Weights of a small image classifier.
Model: 10.4M parameters, 32-pixel images, arch caformer, norm layernorm_no_bias, moe top_k, num experts 32, patch size [2, 2], depths [4, 8, 4], widths [64, 128, 256].
Training: normuon at rate 0.0057, 6500 steps, batches of 256, held-out accuracy 100%.
Data: trained on drawn branching plants, 145000 training examples, 11.5 epochs.
Rows from block 10 of a small image classifier, named by matrix and row number. Rows with one number belong to one neuron. Each number is 128 + 32 x the weight over its row's rms, rounded and kept within 0 to 255. All counts start at 0. Numbers have three digits each.
After each neuron's rows are labels from the 100 images, of 14848, where the neuron reaches its highest value: "top examples" is what is common among them. Only what is clearly more common there than usual is listed. The data: drawn branching plants.
# fc1: MLP up (model.blocks.10.mlp.fc1.weight, 512x128), inputs 0-127
# fc2: MLP down (model.blocks.10.mlp.fc2.weight, 128x512, transposed), outputs 0-127

fc1.505:141080126157144083114133155150146154138072138084085158183178146149113095115096171166167079112108152115056116125121108121156080135121163100116150132151171148147186102076086173167153182127081136140118133120157131198141173089090074111089131115111113124188168109110182092111113072083138132138143125168119157101089149092131154067113158153166146100150134068095107164150094077083132169144171
fc2.505:136112140124136131096150138094202101109180111135134114079132131114202121177116127131141164110118088162238103095161089151110180077139214127170100117129120049104112136148089124172152062109151162138125153145147084156081131140088075136124096101124142123041057158096096143156111133132085092130152144158126118101095112154179140150124154107189144153113099130150147105140139161136099119137106
top examples: spreading; two-way forks

fc1.318:151101157133083160121112106188113126116133115121128124127151120125113042108123167187102203107118088138122159106103143138149170205183149122095206129089140123161104179103068140155092122144197105167098174146133117138114177136082193072115157102124136097130110126127162139147149141115119132085089142073065100150127129146184080115116110168093160082101113073152148124138064139105132171102146
fc2.318:124109150132170130126124163122109161095169077145158120146144191164171171088149119128155103163156133100122127113096066177071113077050137136143113155164169114101115123136135089072208133120093171097189103128063130145079091134187060149183094127191159107083124114110122096088115153132119147107148113150196128093146170074133140106106138136119114167122159132116111146072138146175144102171123
top examples: two-way forks; bare; drooping

fc1.151:108163125110073158066155171121134133161115079169127085143145110106151084071158119169141156083150114102098131179181144121162131179113135096146140134129134142117123102090103108166169116203099144066122126141152121138115142136134170116114081154133099131098147102167152102084168142058023137111120117088107118092126158149100124126127127133180143187104129143151125246078137135088068153136141
fc2.151:130123130152122127216127128164091175106130133113129133115144071137099150167082170131112108156104121146157103108113159137154169068162177201149158083149092149176110094092067112093171148133183120165070168145102122089187114134102102105148148074131112104124122139123150113156158150177144152108125127119127041141133122150142111119157118082133115104155140121114124020157106061137106155185067
top examples: spreading; pink blossoms

fc1.41:139111137085063097123202137104179063110102130132092154064142087086097149114164122096165116144082083165140110102173184123133138148107133142152115111128155080123155101186122061090143125103146091173146156171165120143087081141190164149094172145122103171180150102167075133086177110082154154158146057144143071161104135141114099129128141148154132188084097148122155152144114131124132094157111
fc2.41:124173115159146133155125126138128141121140135141167127182101157162171204156065082133055079111207050103104146128115186095124177149138114075170128104107058153147128144085153133148151170140166093162116082095117147163138118146094093091151045125139160172107115166093145149149082123104126117126106158111151151110087054104139122084105174118110147136146174091106122131143130134088090178139117
top examples: two-way forks; drooping

fc1.282:091143097148105118136151127141147088160127110122164191156147077101160104137130151085154169109159173082087112125096106122091125112182111068114147143132149103174094104096102108108114151129145152118124237172105085145163125182168128096180073087132114127111087182101142145186092142165128094114065092154111117135175165102118154059140173179131158132145105120089070210115118129121114144130138
fc2.282:194131186128138150129145066044128160110071108163093097100099127079125115138143110106063119109131214122138110116166139095161086095139154196124154134129066103099134142183152160142148153115143154162200127149138152131164159141174087119085142114075156132076114106139090159092127122166079157176142147084158129159131136148156148153117061111094127119112140106168161113081155080081156100108129
top examples: two-way forks; white flowers

fc1.243:117152127109115157117152136132178135115080099112100102177163075066121088179102107107146134151071129106134162187090093167140067090153113122050074094099144111176155101140091149099113187151149153103149104094172169110145101134114180105119132117073063111132091111136118130145178120153105148163103165148100108071141185099181117132131156153145194096143161152104097190117117182117132166129170
fc2.243:119093131149158089134122105100069110170132124158103108137098130185107205089143110173074106096203121129142128075160119065116162121157138187181163107138105080144110162131152144134133103146111066163169180089135181131118127149098062124126061145180190170176124179118148144130079134157134113124136122130155109141131099126110144124088085122134062166151114093114132084176153092174121132074104
top examples: two-way forks; drooping

fc1.271:125151103126132200101157166136169227130139118114153098136200134148201094107101072170128113119139145130097136113088145149101148126169133131140101149136168084104139121114056151167141101154130133121145076165159131119092096170097125093126111121114080128123185127130063187148113127149095164092097157112090129129137118106099136137105138163062205103097067122147125132127126097036133121185176
fc2.271:151099132135167107109087112063093093139138139131137105108074119052117121125192091126081089137198179113166123137161130133116155138216153160164090135135152151191068067169135111127124084123155070110121096092131138168162135119134156156126140163143145114103161174079134120143122161139162138152120104078143134160162138121128163126132073113176113113074139124172107192099142065196092155083120
top examples: two-way forks; drooping

fc1.26:121118114094109131126138096136130132132135146124100188114089109150095106128101077179114119067183094179120137157119113153157197072156114150182130154152100040142123172120116160120150108172092060112113098128169168093097120177154099100131089132163194178106069137055112134157173123137154135130148127130142158060090081159158172148187153147092078149090165111129151142119128114095168123093117
fc2.26:166127154170143150120203133099103129127116124143066092114175121081136111127133177107198134105147094123178099120110161160122086166102180071123102113071153176200107100187054129111127130159153158140109144151109162123113130088120126125136119071106044115129156162170141148140131145127131135137130146162076081150125128155123110071064089100170126068145096209147108128138100132187142125129101
top examples: spreading; two-way forks; bare

fc1.483:170179185110130111160093173098080094107157184148116112159206114105144083228134109124104073086158142129074175135080128080130146131137145109162106110114114113134099148132126167121070098087080145120137174142140152122092140082109093094094146166135158187133115115067131170122150120131070117164169069130084123176133077148146169151178172155138069089145125139128139112132110114106128156171127
fc2.483:128090097151141143113176101158150092110041096119139098075078175122150161116059123170164174170115033134137104124158132137117121132125136118112135128138114162167164111107164127098133141128186070160101193111136063174132120109133145120189137075066132117137159126141131129102110155095177174147115141154216146131158123126152071093130127151077179122093143157168109125126123140082125105085080
top examples: wide

fc1.158:155114105121177136120097181085129104152133113147022134139119106138093115174185098094141108087205153126110136090141159148181136163166078121052078178122085118138153111088174102113113125126087119124107169128120138141104143178188100125128148122108119117163097148115108046084105084144152061150113111106165136183112163137187166142172136115110117117064159134145101128148127158115150180134168
fc2.158:096146159176101156122131183118137119118182062133143118120077156164174165170122137146063076137167082100197082105149136063089092162159157122200157093135160185090149142104129106100129124147132066107132122155110124129074139065096089086118103152135119128147124164146114169106083180128116156144189116104139133119129108068112160163069107112134126082120186077123131154104129106178131117087137
top examples: red berries; leaning left

fc1.146:099151153064107114108136151168126110037108140077080158189136129103117098152164148127175119134150103137171183121124082100168157107134207071135152161147172108111130096111116171142124169084054159116124169118136103116170157056134076125075101136202110095154112128128124133077166125115200162056106125147121150159103124150156123117132118158130105171143090116135083147165089143101138115111141
fc2.146:150156157135166172151100111153141150173120094142110039132138116160112147118110096122137169124117164153137081117167153108129138138081129112118086108158140139099113135116116162071156152176148090134069076155126074186059052142109131165127112097019113144185148176132190154173152158137139165132126129114111081141107116145098052165107136126108081122171086162147125090102182128145151130152134
top examples: spreading; two-way forks

fc1.333:152169123160110144111170188174075138142131137059100162122053100105138128124120124125074161141153106104106107161134168176092131119113159163163129107141086078132128108134101097143146098138147112087112125100138126107097119136154097146094091180150089109108037165142068148103197146121103072081136136159139100109091089157099181116166175159108114158079111105191151154152129177102137218127146
fc2.333:116061171128170164123090052168162105092088102134113125123185156124123117144175164121161129121133078139146099134119146054131122130115111037141087117121144164164159190122108199122144141201164097133172100142155167215146109109118109113142059115103133121140140060162170094142141069139100135157104131101083127091138161124136139132114141147172178134143137127098089132100103113098108100127069
top examples: spreading; two-way forks

fc1.64:221124121134098064126115147136136133084096089152107118130128132179080119111159205083087139161085114105163159127169103167174066169173119160104103159145104167119095118126145159154105148153161103129121105124127107113189132164129056181120139100080102136104118105107132064096097043132150164124133099134142120158085133162152132108191134099165128138097101081099139113123116168120165105117211
fc2.64:080163115100143139121151105099173173135157101135098146116144117078140147133151087139087096123116133143143129156140156084136162128158081089100150091075190174125140162104100115126087131119101126117129124133125114144137183044099143152125111100116131154167107154051153200152117222144136195117128126104150181105115072123117096119082107154073165098054162154182142210114122143115072121141129
top examples: red berries; wide

fc1.296:152099156207142135163099169135091141119068141116157079136116144144161130129192155107074099128117129094108167134132095162095104141045106146137105136103165151128127108130091087154176119172102205139175119155140115107118169083090126134089075142119113106139112141072096130145091147158092088108120178156125070102094121157166191119138126194126133182147080122159152096127209134068120107103165
fc2.296:143176061080170124110126067164144113131157151147135216147139159109123113065060101107168126076113144108185129113143158103159072106132149187129095105147065183145120116128172124109081129112116096116098080122141140146112133164157144157091153134133148119129118094128153100195120131205158150159161124117135149091081162076172128105107172068100148100063107135117187160163140130085144112107122
top examples: spreading; autumn leaves

fc1.164:155143145143136086086107120175133138106032113125076133113152142183123159139155096116115055147104127157104179111144092099182176121114130155077108156127129080149127136113158161153175182116122147082129129102120169155109177156214126077129169112150116152155086141137120097122123165108120119146102146047119112104145102140147080128084181160170147141087117156180118078074064132090080149128169
fc2.164:058094124147098136133113136083116146148154119171158133216071101154192112092118130135102161103119092086132143130085113124168094128134147120136110109223137108145152135161149149074091080125112108190169149127138138074152131158076121153138126131141113099109150108109163062106088103137116106128183107165210142117118134134170142145137143106062124146138178091091163101173107176152136214121091
top examples: wide; red berries

fc1.48:199108128146102062097108170116051137185119146151108083171142173155009072052087122127146133157129111155153135119099083147196139122146102144121142087131161154153171162114073099099163131093141119087157132060155167114084134115117122168102096098141134134123122142188186120145122127143128119118130089153113167170086127112068166130110176134123151117122133114162157143113149123095097168110119
fc2.48:083140103129118175167141098098157138064131111096118173108132078129206135151130153102119123101115110117141151092177155125140117109156095118134118185175105138138079089116166068126140148142073160119162161188087080166136134139090132160119130148135092139138105134148077147181134189112188190143182115105123110073176137061107075094108071106117062148167119141086100106189132106163149106154125
top examples: wide; red berries

fc1.270:177108110076092137134115124128120144135107122124161113144083153155093121110137148109125143115124065123138104103216027164177056124117144171117066128133106146186130111156160135145056100150126154140139175146117146134124172155162119176152074097121195160139152125163110082165098095135174190124076158122067152099105134125086166087053139105111135129112094154137120169145126111159120113160172
fc2.270:116207113152174127133163084142126160128102117133100039129138095123102114137161143114126077194139151132113124089116180109160166134151101158094171154069142118111146091093084071096166135171157099124088098144112138069120144129084156158125155152163101149133141117125179189144196183189057154172165076132175124154160095131117095092120115117141122107122145098043156125141144122094111117116101
top examples: red berries; drooping

fc1.337:146092176231125147116117134132123136118150095125130130153139154092120080100142118160154110116142143156173130151108145183104139171167082165077166166107073037094160158132134092150105144109093116185115232133148110126093175132124150074090141117158153157091122118175122139089091099076109145112105148168169102113143110171119176095112133105108113184101101132061161138150123145121084071124113
fc2.337:079107125110103099141107085140156116124145184147110070178062120184142135133088136114118118173121141200094100170157105091108157099129107190113154156195122142114084159141120125171193094105120143113092151165146104155148118123115183086154126151137117102208159104099099094153138111131142062148139111105077174134113139115160160151137127164080090088162118109137018084104117134171149119151154
top examples: drooping; two-way forks; bare

fc1.402:160096179113131118089083136150146175116124091142105114119151082143124070120188144148101174107111068132168151172095079093096111184131031141055130142150116123126150188163129102159165155095150087110091165181113117071101144087155086065147133147127164114113094164136135117165165149159137150154097140134133085098158173139122152105100184149088171128118096091132158116138113180064111162154131
fc2.402:131122057097122136182114126095100082086135096133102131162111173122134138083162102094125127163120194159117128108149095162151141133087158069135143172143172155092075106120169112157125072148138130156165141177119106153136178157082149177106152103201117104130134124078148131090124127131133083100225118105145083136122068117123114135126110113170111121108167184142135170111067179194114059094108
top examples: drooping; two-way forks; bare

fc1.273:169085134108113147136105139133193110135126126091108120133150065054126100152152172142158126156146110108090102186110169196094151112155140179144141107077185099119079082191110115135148165114137181151122157132091138096126117159145164070131163108128091133143114122091114129173125113092131179187128152139146092113112188160160138061140123119156079060127078112105060163133093086084170166132147
fc2.273:126154127158117149132150104097106079146113111140152196144133181126096150062130094111108147150075114075098144099139159173174093089122173122122158149102133149138161173085157115138125119132173085139161129094114173103167095127123116146065119146104124113136149101104145121086130059128118142140088198143196194126136099062165118166098089112136142168112153115112156144048159170133159064173051
top examples: drooping; two-way forks

fc1.8:105139121121178116088188103133170148133147091090114102136092133128133098108101145117119126128132139123165101154146066167069047129073115156117141098090069133166126105154095126160128202127112143036167153150098156176153141096126127190115092156153094097160155108183127116176120124124125092158096140129110092155109174182181125094189122185141188142139103103057132117183085133105120154121135
fc2.8:160076133135080136118141142124119178143113116139178142118175115103132137122133123186119157142116167149111134082154108138177161105157062107109109121143152097134102191060172150142083074123183129160091161117176098103167110200140107087106227086102148119102111146169069104097100175156126084161106137132147091107147128077101080126120137110089100164062175142142149158137158092140119151106189
top examples: wide